Rows from block 3 of a small image classifier, named by matrix and row number. Rows with one number belong to one channel. Each number is 500 + 25 x the weight over its row's rms, rounded and kept within 0 to 999. All counts start at 0. Numbers have three digits each.
Before each channel's rows are labels from the 100 images, of 14976, where the channel reaches its highest value: "responds to" is what is common among them. Only what is clearly more common there than usual is listed. The data: pictures of board games with random positions, seen at a slant.
# convs0: first 3x3 conv (model.blocks.3.convs.0.weight, 96x96x3x3, each kernel summed), inputs 0-95
# convs1: second 3x3 conv (model.blocks.3.convs.1.weight, 96x96x3x3, transposed, each kernel summed), outputs 0-95

responds to: noughts and crosses
convs0.70:459493530520465499492513517506512476496519507488527486486514504485504500494485454506477498511513499504487486461508508511507504508431536471521532491490489518477517515502465436488533452514436482504511496509501448527492437453495477486509447498517494513509524490492472453482453465474535493502
convs1.70:517461511529442513486479486434503514478496501463511493472518515537513439478507489509513471498510507527470492474497472483515492476525475486477506482489526508447489494490560481489516505446510513518524485519444480540455496517484481520486513490453485505462495527486530537524497488475517479503

responds to: nearly empty; digit grid
convs0.60:531521478475477491456502456468536537473461500429492525511484544508475500486471502507501498526501460528501488477497525447493526483511490513497517502461512452490520496487498517505484486472500492501485475465510521459515484502461475478467488494502503501491433517521498491458494490477489447451
convs1.60:545487447505514452486517493501519473496497521443500507509499419527557481473517484460506523498512498540458443507493479479509481458489471486457430485505501505529519488493518501495496500490486492505502534498477500489511481475534474520497487462502467471509505484488459495513523507499485520491

responds to: discs in an upright rack
convs0.53:535484513461474503505480493513535541501501519494539500486490509476496491495498439528501504486492494493515527493509509512537488513508493508496503459462502477478512520515465495532529472530478464495535502449507527454489495441465497507507479502560523468470462499498475539486439459447505509514
convs1.53:510453482482446467509501505455461486497464507476505487451482464490506464514501448487495475494500511508511513478495468504501486480538479513475470479499537488472491455513557499524495480457519507494467481495506485509482463441503520514489535476471541467493476517473525500520487521453485466494

responds to: nearly full
convs0.72:476510485518499487522481482474535506538474511455499525505468488503454517468475501499493482525499459514514511476504477461512520491477506487499483500484554491485517492412497498515512494478508483494516438472497485462513536495521471483485481503498474517438434486507509510486519508493503491435
convs1.72:529497483499503480481494506497504507472508538483511516544485474488535456483518494468524519514516477519503514481545536521530496485482489486468435453557508467522519519464532501499496473522451498537519543483489497482499486501478428505498463490518472492489519500500481467485552525494488499465

responds to: noughts and crosses
convs0.3:488501535463500494498443458481471515545520526573534489483509521509499483475461474488448511466467480530492487487518516497533501500497518477540526495467503489472502539523499492517538502532468469474498497518507454495507509468503512518519494505508498511474486501501448558483496473466538481492
convs1.3:500488497517440470509497494427465534491448502460512508465517499484511462503495475515490488482514511486461496480514475514495496493505472503491492472494560492447472455503545487512491475442529492484487497512478466491490489482477484524479514486451508481485481539461539492490476496473463488492

responds to: nearly empty; draughts
convs0.67:512478497473522497531493456514544566489506496536474544491494506524498480518512490445540503492522503517495486475491494477497502534513467491525488526494453497494456465476512492509472574449509531493493484510512532529501532490453476510484516503539489517513514544533492456531493499503505485485
convs1.67:533430463511499483468523468474479496503481516455491513518524453489526483485466515468500506486505499532454462494503501500488496458519490503437492468484506513502514498500518499484510458454499499493513528483483440460487479495513489515458502448485516489452453477476472480481499503506501500470

responds to: discs on a green board
convs0.77:513484509435472500529501493483530531517485510591461468516498538454492478481493518481491516546454532501474511488486505498510511489466489479503519499494496455528496516516486510511447499480490466523502483477510507539492508530494487512488496515482480511484479501495508511425515472489475446485
convs1.77:507516478532521463501478479522494489527505500492501507485519448539507552498501511470457513465501522531496491469514495525470480457501487496516460472481510526499496456503527534517481499487523467501517503552482474517491436494538513528469492442510509508438453473476498485489528528494496521485

responds to: nearly full; stones on a line grid
convs0.61:509493498493510508532498479537475579511509500591467503517487483443497482508465463504529481512453500531523503503501521477512488508486488531496505539488493498494500516490488510522482469544481459500528535465462494510476529474498519518516514502553516480475515520494491515452505474517532493490
convs1.61:497498495503438478509516506453437517491486515520510483478512500524457473501531522479482482497493495490536538471520496472492500480540445495462477475507545471498493471504535502520487501457516500484463513540489479539501494505499493506478540484438480503478472507498507477501494539443488469476

responds to: discs on a green board
convs0.58:471431509523492497519497525503533456527472473478471507490503502514417509496509490497505501501521443524476486476490456519505497497499465492513499462505486490493502492445499484493528530506514501479475386485489514513506476506518503502461527519490489517485457509505502484490498509505505514485
convs1.58:513491527520518536454516506511521509479551532485534510534493518500481465511517496490536482559530502491517522499534534507538509501495498488509490450561529463533518539455519502518505496523482532520504530498498508466507502533510470499532481510509483505484536492514495518448511535491504459443

responds to: discs in an upright rack
convs0.45:490519458521477538488482530506505482465497498425482496505524493477498497513496475505479511482503506507514507488528519474516484483489537467520542473479484477451499487502469478487524464470457496521528484475511447448500460450489459444502471506507478503478510487511514525501449474468517486513
convs1.45:500473483515496447465489492522503477483496531443492475501508471493559472506520481484480498474509511542504473453493487509493467499504487497500507472536482482502514512500568479455515511475463473514524500504485504492414500495494446490519475491492497498505523464460497478491547463489524495508

responds to: nearly empty; draughts
convs0.33:489493504534499531478500503479486517452469501432449454505537487472470478542501476476517452509498444525469506507455483484464451485499506507497499496492491485479466446499520499475494525498482505469506436488496479521490464515512521481482521514500483501495532501503498463487509466521459495512
convs1.33:492484464519541518459538508505528458534506503499476522580520485517513508468476497513495531492531472492441469485499539462445510525536488484481484524466491513510530514517476503493487524505484471510521501499496496510497508519472478476497472494475524507514507521502486504486500447572501504545

responds to: stones on a line grid
convs0.48:457480499521492524498516499511510477438472501482484453500480477471510495524496493454509472493470492493512461512482488473510459492511497451512501491512482495477507488494478421479499496483438491528510515479541505465446506470477451482534450470514521471486510473494486510501478490466490480485
convs1.48:510506523502496494490494512483482505491491508519507447486495520493525498507502507479489503509486516533505516450479489482471474527518477534503550532469492471441488495544523474520556515508509501467477503498476526463465535526505521545540541519446488483521560509483471526515506478506547483535

responds to: nearly full; digit grid
convs0.80:489494498506462504506491495505529492485533532539520498491505506507514473501466460501488494495514473520526489450544514496533509506454507507496515495458537519477536510535496420514527476529444465501515497482509481514515499429485510521526509524544508503501520487496460497504466477464554512505
convs1.80:507490505501449469512506479428463513503477485499535500442497497501489445503494449495495484487491497500487521472529497499512505473520475508477503510498564506441471480517540498520517463452525498486487495511502474520515481483459515503471532487467503502494479535487535485522465519456499462511

responds to: discs in an upright rack; nearly empty
convs0.65:470516498518495515489493498498515516439462489501509462469486489468523505493472493503534498477472480475504502479506489521526486515484499459493510480505484504494511449494445494526462449504488466532481510439468513454475476487531447483513451487544492485481491464499473440498479482492490472517
convs1.65:553462512489458518519487517520543464487514510492485476480528500560510480488470508482521496523489510535509507509478482479525508496543499497508505497485506497484515487528511520534518546498516543520507501518472529524480502522533571568483549515488518496503520486453476540535522528485486484517

responds to: nearly full; stones on a line grid; digit grid
convs0.16:491474474525472498501509475512468457457520504501488535499482527488505487529487434463528457472539488497494495490478472498464503534512468521496493469495461509504481546484473479472489490513508488502518513471484501517502442451476484514513539463502503487435518538450476499480484489535496505488
convs1.16:481468532446488536490550510495509472458516478498511485512463526477462525542501519480533507499463486471563528531523500486527501475496476472506480484486487455541543537489508462466505503481501494514476472511511533494494492471517477546499498492497498509502509463494520502499521531488524458444

responds to: noughts and crosses
convs0.64:481502489489471496542506472470503484500495512444514483510480493508430538472498506504474441521511431510528537458528490489509500474503464501500483506488519488494509479448508497512491521487473487496512443500472516477476531506485503529522521538494494526485472487485482504493516519522459529432
convs1.64:516515472501531534487483529514514507493524498477494530553506472468527489455538481484559528533530506518496525505534531507481484500522492509486465480566507482538535493486507478509493520508475523535539539500469514495511519536492478504502499513514502486538555530543495496480565505504512501515

responds to: nearly empty; digit grid
convs0.82:492496538517486523561504491464516503491479513489502459483489496514478485464490519433486486534543507510512547468529483487501478536509479473520501539515507461461503500480544528529485538460478526488483451558479474492495489520513523497517511524477470527495522516526475473504519498524489484464
convs1.82:505462452538519484502477476488499514533484513454474515547535465481530474444481487512481508468528503536432479490513509512489496509507513504473510486478492546494512500511520497482483455468469481508571513484468456471485515487491473491485487481487515498479450499490477487491498467518481530516

responds to: draughts; digit grid
convs0.54:502464509483464516547489492500529498470514515526514465489491514507510452500489462478502493471473500519494513488510510485517489480499483502498526496450515463475509482540498425516527502519442465494508467507520498476489496432467507494519497504545518510518500488497490537512461469427522471504
convs1.54:512511510500457449479517504449430511490456489513517502431489490503519479515469467494485511461492511503486495468519508511495478507541490521492496515487531476439493488514542488521517467455518480488491509504495472506489490482499520517486545478441543488499481528459527485513488505480499457506

responds to: stones on a line grid
convs0.19:493501464529495507528478498545537533460507496486481486530495505461506488522469492509522495495485516490527427518508520447515490520502502477490473526508495507487517509496464432409502518485462489512493546468521506480477519485461456485489476499502493474499503507481506533501497479496515466472
convs1.19:462530525520500497458496511464465515492503498525533471496474498511471506538563535466476480513492492486537545447529505496474483513508457498493516541499520467453487479504507477526519497493508465492462497507502496486495528533471483500510529485459484483498529501521480436482542511520548495498

responds to: discs on a green board
convs0.7:461500482500459480519529500455483481465494517491511495497487497498437523490470522495468463490525453513505495484480482483515502481497468489511520503514510482512496492460485508501480506451480482516501428501473485492473517497523472522522516516483495499451455507477459446467503505515464531429
convs1.7:509543502506510534486513511525514502517521502508520507563499472478517475471520480503565512527500498501503501514528543512493481513519531497505455481547507505545540499498491493508472506554491524544517544497474489490499478542509532516504486499517486507519549513534486491491589527490497497473

responds to: half full; draughts
convs0.59:497484544479484493527504479521496505448541516517491486502491518506497467524484495487501465495495476487471486490537490486460502495429491504509514478465475481466481474531503436498504507529446474510528478521524459503490459465471479453525503495531472482527517458489483506524477471460511488468
convs1.59:525515501530511452493483482448461519495461494511524504453489531513521458494476480514502497480490521519474503499515500462476521508501500518467520533462538495470502476497530520533501446442529469483481509484475474526507515510470534485479537489467461473477505524444518475505490471506534484519

responds to: nearly full; discs in an upright rack; digit grid
convs0.51:476484497556490500471462501485497455476513466495515520465487487499497474509482469502527507455494466473458502472506470468536534516478526463503502476480509495500500491483461525491515463484499464512457501472487516472517430473510494496456493516523444504482476498500502472524467486448505459500
convs1.51:506472520481439504538483495531528480522521500495502484457507532525512461499476503564517483498502514491507480527525478515555511510460554511486511490556515529502496505492521520501495556510488507547512483491494516508477481490531549503488478526522486500500495497469510550520494528435500471511

responds to: noughts and crosses; nearly empty
convs0.24:470500516489492491501473498503534490526520473476497524490443501529425523491499513499477460490513452515502489475501459475538539500504467496537504480495531506500526508418508507488525490477523497513472446521491512482510517499521507501491518520502499534484463503503492489515514521511500490411
convs1.24:522484502481502486466522493474484522477500513441509523506495514484538448471477478481562519529518518519463474512516529500502494493494502498431489459553534472520513524493527500483509491498455534521501539481478485454507477517518482525503489494504484480484511490485456477479542520473495460464

responds to: nearly full; discs on a green board
convs0.91:474464480460429508513511516526525565492466466535493468468476471477503493499474470461535496496450485490488525488510510478503490523512481498517506495486464489483463475503475469537448478485486446497463516455473495509482505453482530499479485499521493480507482504502470518485486464493503500482
convs1.91:511496504505489460483512508517460504481511535482513495453504482538500496506522528477500506486499531516558547493531477477509523511513499513498506471531487450500486466523520519536514514488564521442477504529510515515507516521536534567491545498474502503481516478476500485504528552447495494492

responds to: nearly empty
convs0.95:464486544507547476532481522510516446478467517496486453523522520491490535496498525491482506503478475502487512530551479535499484462503507479524510467488498486471495528488488450504485484489481467520537479496489494529458499494530463503505441497504470504485518446432477505468514494515476480496
convs1.95:457526473502519510514433512543490531537505501474477493510514502536513529471525500508449525492513502487470472437483484493464471491473478483518528484504484517463503500533525483485505548478500505512496446497464483453460496510496488534535472503450538465491506505516474520498509496523516515504

responds to: nearly full; digit grid
convs0.30:484473491467457501542491521519552526457505485542500443488485466461515498509531474468513487479470508490508513469484494516527497510522495491487514475488485489499514454496472452498439475490501433495482518489449487510459552507504473516517488525525515499483531496499468473493497479501469505523
convs1.30:486526513494499500498568491533458512515510491491520477506488467549469502513517503441499528480458524474546503447511504482480493522521466507509494499521499469511482489536495506539529516519525523467461520533513533522503460492533507527504522492464552514497503477511482481538526548466486486495

responds to: draughts; digit grid
convs0.86:475486545506510527583502476515477520538532517526524527507522497486486516494453478494514496508501496540503529502495517521515541507463530519532528548478493547501503549471531497532513474541497491492510506547496475520511492508460528472518468494523495513497530510491493512478537467470543511518
convs1.86:516501509518446474505505498411440523491452503487507498486522517490496478502503532529483452467491506504500498483535478482485493487526464494454482493470535469474507487504524507498478504429515488516515500496460481522477492503495477519453495486436496471467457497485515508508495493501484489493

responds to: nearly full; noughts and crosses; draughts
convs0.8:478462514480492498524515489518520477446515506553498475486473503500479470523477509462496469471473479492476485475519481476442512460441479478480509522476523477496497457513506481514497500492456461516498476518531466482485495480499484453515504493526463484520520463509486461486505473459521467453
convs1.8:523520499530510477507519472467475522484458516520523492468503536540540446479465474516526517491490534524470494525479508474481519552519515501461546562469535497501519508499503520529482459473514484490487530515474477525505504519466539492485537498483450495496514538478505487518482467495509505526

responds to: discs in an upright rack
convs0.63:487496519493499517489468498498499538519538505546493510470507509462473466496475461517519486518479526513487518439492524500514507483452537485492540513487473479488498515504481511499531451513444488519510502500480474514501496418459503484497492485523471494484480504499464513484455446445526482494
convs1.63:557458497529452479513476499443492516499489550426505488475522501495504479529505534515502479469511501551475501494521488515527513510519487496484480466504562484467468472501563523529507477458525491514516516510469494526482471493486498517485504490488489478474478482463521492502520490473501472491

responds to: nearly empty; draughts; digit grid
convs0.90:536505524446462495475507487488511544457519488484460518474461513502464497531482502473497433459520481515510496496451509482522504531540450500528499515492474477512489473478502537479498533482501513504462487477502526503505501499466483516472550499480513500508463560506491480526512486515497484452
convs1.90:524435452492488496464563493481492503526475527455493501511523439477534493469480492472522564500526507530447465512497502502478495489508504524459474476514504481530521505500514478496526460484490529496494535502473468470483480498538504520484500464491492503485487462491469487496525513478491487469

responds to: discs in an upright rack
convs0.74:478484499455472487475528465475491473453526479461456476507488498469501499479525535497545454479488526510496523477499537507436492459488532485428488469483481498494500492509516514486508543478458495516537498501488487517491478483456494530513508502497513510504499509482484463489442496523480483469
convs1.74:516513453486530518497474519503512480495511511515461501536507496483482522489568490489504479482520515520503554484508521485449485494532502513452513506460503507493511519498517521570504514500474476504572510495487525507507555521469489462524517495530478482515549516539484509513504457511523495535

responds to: nearly empty; noughts and crosses
convs0.71:511500509453485500553462467499542542533533477501510531449481498530470513484498519485486516492515490505494512467513509495544525505520489492520495475496518495501499477466493540508522547460522500500482479529497539473534516502525510510443519517512484547460425505534487494531488518505517481471
convs1.71:524464469496498480499483478485483519503481508403498507502519474503531450464462494503511503502500514531462467492518512520499488470503513501460482442513525519490486504491530516494509470475483508505528514475479432455492459507524469514480477469508508476451480476480467482494495531481492489479

responds to: digit grid
convs0.32:505479517485466522547484512501562506506509500537501471488519521458495471480492480521519515480461510517489521497498520537522494488484482508500531472477508477498516501532482483541521478527470462504515464478486475481491506438500505487514468512575519509506502490510471524485467450440511458531
convs1.32:516478498502456448494517496467448485498458493494498489440494478520525485530485486477476512476492527527479492467504470520481466486545477519489471488483509467453501473510554485507499493450514482495504516510482478517486470461509500519483535465449548483479472513451529488513514497486476479502

responds to: stones on a line grid
convs0.52:481473527465504510532495465505484506524532481544494527538518502460477547521490486494513512540489515520466517475457535529501517501439495573537549481502461481524477546508487519484531490510498505482529490497489479511473480524488514487500465516506471523507532532495520459482483479508523490478
convs1.52:492491520490429500482522505461465506491487491497506481491548487505476471529522538489497481469517483497523490475539504486474495487515474477493474475496512478482462482481536462484461491466525484508492537512455436522492497507468438480461488476454489497471493494485487465476526485462491477477

responds to: draughts; nearly full
convs0.40:456513495529481503460477520483510468521492498443491518517490536520472514488485500522469507518545481519500482476506452475518505509489509479525549453496526507474508514410498518493556489483504510497486434484500479485526468510509474465514515548493492494461465504503506521492515486487511488477
convs1.40:499475505486512503464484489499543478486532506498523519499483509486517475496502463456516502522537462509486493490525507512552498481433486479521502455581494509516530519469550498455495501510484496533501489499492498459488482496503471499522426512535450513485514497521506505460526490483499501473

responds to: nearly full; digit grid
convs0.9:471471498518471505494509517533563512481532491538520511505504479488504512506498456481507511499507499511495474458533504499504527478433514513494519508502519498504521497516468411464539470517465473510510492489510440508506496467481487486515491524524483497515551523509479450486463474483543504501
convs1.9:494510519508454482510502468434464525488477495519522495445498515540482417509523452512511486477485501493498520456534488491504515485509501501462509511505559492475495513504536491506516486474504495507515489521496470514503495483440509467471522495477484500481501528505527486512474517427508471515

responds to: noughts and crosses; nearly empty
convs0.17:464511513495510513510465517496485467500481499525510488486519530508485519482497485503462516454461481517507513512499485510510474471484533448551546455477477472492491547487472466518519455497472497520478482515512434493467474459536501479498464523476482496462515470495482529447517491462499488502
convs1.17:493465500499461481505506505470492514492475504456497514501517496495552465474491490506482482506528532516442464479491448511496501508486470480487511467512474487463497492513538470447514512459504512498479508522460463473444489509516460582508505503454503485459474494463498509480513483496495500487

responds to: draughts
convs0.12:439481493536497497485485522478526435519482498484487523508490521511456523488464523502491497488540482522507473483482460490525517490504472476523536481494519480497502515434503505488520524464517501497478388475496483495511506507537503495503522539501498497474468511473466495487516501502493494466
convs1.12:518497532482496510458514505503531483485526522498540522524496514486512457507495474490538481526518483502501491510559533514540485512471528492505482467559507486519551537487527498467474503545498499556506527504490501461512487503510480537510462499502466496496536481510494497448535538480485474447

responds to: nearly empty
convs0.5:532471505465506502520494453503539528491519483493473544444465469465473524513487475449527477489518479517502522478496520480502519514518465476503474523485503486496484478468508521492494550459532510491511495476504556465521559478496490515463514486519478527480495534511482487509475498521508466447
convs1.5:533440466489486488472535482474478508490487514440497515499514483488543466470470502466523516489518515537468470495528520512486488473505492512423488470508532482517517519488531486477518473469472509513521540489478462464491479502521464525478499459484516489474502488485462478484518522485519477467

responds to: nearly full; digit grid
convs0.92:515476509522464513545526469470453483501502520483530491574502537485480455555518475516517481520513480512526501472467489496494467534485463520504506476489480463507516507486482467494503467533484495465520472513484526534477453502475474510509529506469507501487506530462523509470514481527471545496
convs1.92:481476489476471539485547496497505495473502502531508494546461490450451512514516510454532485511485464465555534545504515448480495495501459476491472466509483492543545511472488471492524484485494517513491484504491511497487500488480476508488482456487504532497503451512511517454524493495533485456

responds to: draughts
convs0.29:455503519529500490546482501493522476512480510448471511487478487489438549500475520472512475521494459505500513463513467481491507482500492498497497480492486513485500482406514492490502537487520489470511444482482518481500520491545482491506493514458490512477457501478478459517521502522497482443
convs1.29:525518519517518536461503515502517509495529520485526527544497516496513470501525492486549491520517496520500510501535558504520498503514503487502460462551530470541508527463527505519472535515489503540519544502496517479506510564487444501532476512503488480506562514505478496470537523487495491462

responds to: digit grid
convs0.68:501492508520531486518495473507529492505472475494508541483449510505437535500451500477512451492505459519517499489490487493500528481500470522473481502468516460485512498428518483484509536504527491482527438467495524458512546476496496508489511488493503498483461522480470511497510492505488491427
convs1.68:550472491491499500487540516477505498454518543487509520523507506481529471486500498460543507522530493529500514520557524496499510493490484485475465478528521434532550550465527497495487493498489496530502560497489497476521513518507448521497494490478470489512526494480483468476544511497493473455

responds to: half full; stones on a line grid
convs0.79:524517522452447471498528495466462530472491493496474501487464525477489494527484515518462481489493482518502499499438521461505488516472487518509530489511479467519482504506467518471451497485489493497418489481484503478479471508478471492487497495436484502473441527519508479478493493488468500466
convs1.79:511532499494493484489538492539501520507513525500510486536511488527521477474492509518538545515502495498502481529460532510494490507478532498529438472535482535560526524469485516517510498527505540528472517533493492527476461509538516505487490478525457549455470484499503492508549526469472521470